From a checkpoint of a small self-supervised image encoder: 1.86M parameters, batches of 256.
Rows from block 3, named by matrix and row number. Rows with one number belong to one channel. Each number is 128 + 32 x the weight over its row's rms, rounded and kept within 0 to 255. All counts start at 0. After the name is the row's rms in percent of the matrix's.
# convs0: expand pointwise conv (model.blocks.3.convs.0.weight, 72x24x1x1), inputs 0-23
# convs1: depthwise 3x3 conv (model.blocks.3.convs.1.weight, 72x1x3x3), a 3x3 kernel
# convs2: project pointwise conv (model.blocks.3.convs.2.weight, 24x72x1x1, transposed), outputs 0-23
convs0.13 095 [ 93 159 102 104 132  93  75 151 166 112 158 100 150  93 101  78 162 109 124 124 177 187 143 151]
convs1.13 089 [120 146 108 183  68 133 135  90 147]
convs2.13 072 [177 127 131  88 146 179  74 141  87 152 116 177 176 111 158  85 109 108 160 135  95 158 112 110]
convs0.22 105 [151  86 114 142 186 100 160 127 145 125 174 128 138 107  91 136 132 169 119  67 159  72  75 124]
convs1.22 095 [103 106  83 101 125 111  84 119  73]
convs2.22 083 [106 166  94 124 178 103 170 118 136 108 114 100 127 125 141 114 133 154 183 214  98  92 106 156]
convs0.27 092 [ 62 142 116  92 104 109  61 158 135 106 195 101 106 128 138 155 120 128 111 127 127 179  99 164]
convs1.27 097 [145 145 173 123  66  93 156 104 120]
convs2.27 092 [151 126 123  95 134 147  81 143 127 151 164 141 130 149 181  73  66 142 184 136 139  87 157  85]
convs0.29 097 [127 122 149 169  81 129 151  67  96 107 135 107 118  91 128 129 145  84 111 141 147 168 186 196]
convs1.29 081 [138 143 165 134 132 174 158 171 179]
convs2.29 066 [178 111 142 128 150  91 166 211 134  88 181 131 120 101 128 106 118 113 144 181 152  96 143 150]
convs0.61 096 [116 126 182 164 122 177 170 156 129 131 156 144  60  83 105 139 100  94  93 114 168 159 144 101]
convs1.61 103 [136  93 123  85  96  64 124  99 119]
convs2.61 109 [133 121 119  88  98 112  92 147 144 149 138 123 145 111 122 126  59 171 120  73  96  40 137 119]
convs0.62 097 [ 79 141 144  73 113 166 106 116 136 108 152  73 132 129  73 123 145  77 101 122 163 160  72 116]
convs1.62 104 [113 113 149  90  87 176  93 153 162]
convs2.62 066 [176 121 122 132 101 150  73 120 154 155 113 163 146 124  96  84  63 119 178 145 133  66 130 102]
convs0.65 109 [150 176 201 116 109  95 111 150 121 123 114  43 179 109 133 109 133 146 139 135  90 137  92 130]
convs1.65 093 [134 115 136 107  86  82 144 183 165]
convs2.65 127 [ 99 128 119 105 165 121 148 162 134 168 134 162 184  85  79 139 148 177 104 108 175 134 112 189]
convs0.66 095 [ 93 157 137 123  56 128 131 128  97 144  83  90 135 139 165 170 125  81 115 158 111 157 196 140]
convs1.66 104 [130  82  97  96  90 100 119  87  94]
convs2.66 113 [ 85 143 113 143 203  97 155 143 130  91 143 103 155 175 116 113  70 139 131 178  90  95 107 131]
convs0.70 100 [128 172 148 125 162  73 122 152 154 134 164  81 183 145 152 154 161 151 133 166 140 154 137 196]
convs1.70 096 [132 129 129 141  51 166 125 169 131]
convs2.70 088 [115 107  89 144 168  95 153 112 127  96 110 146 181  99  82 132 119 132 168 102 151 198 117 185]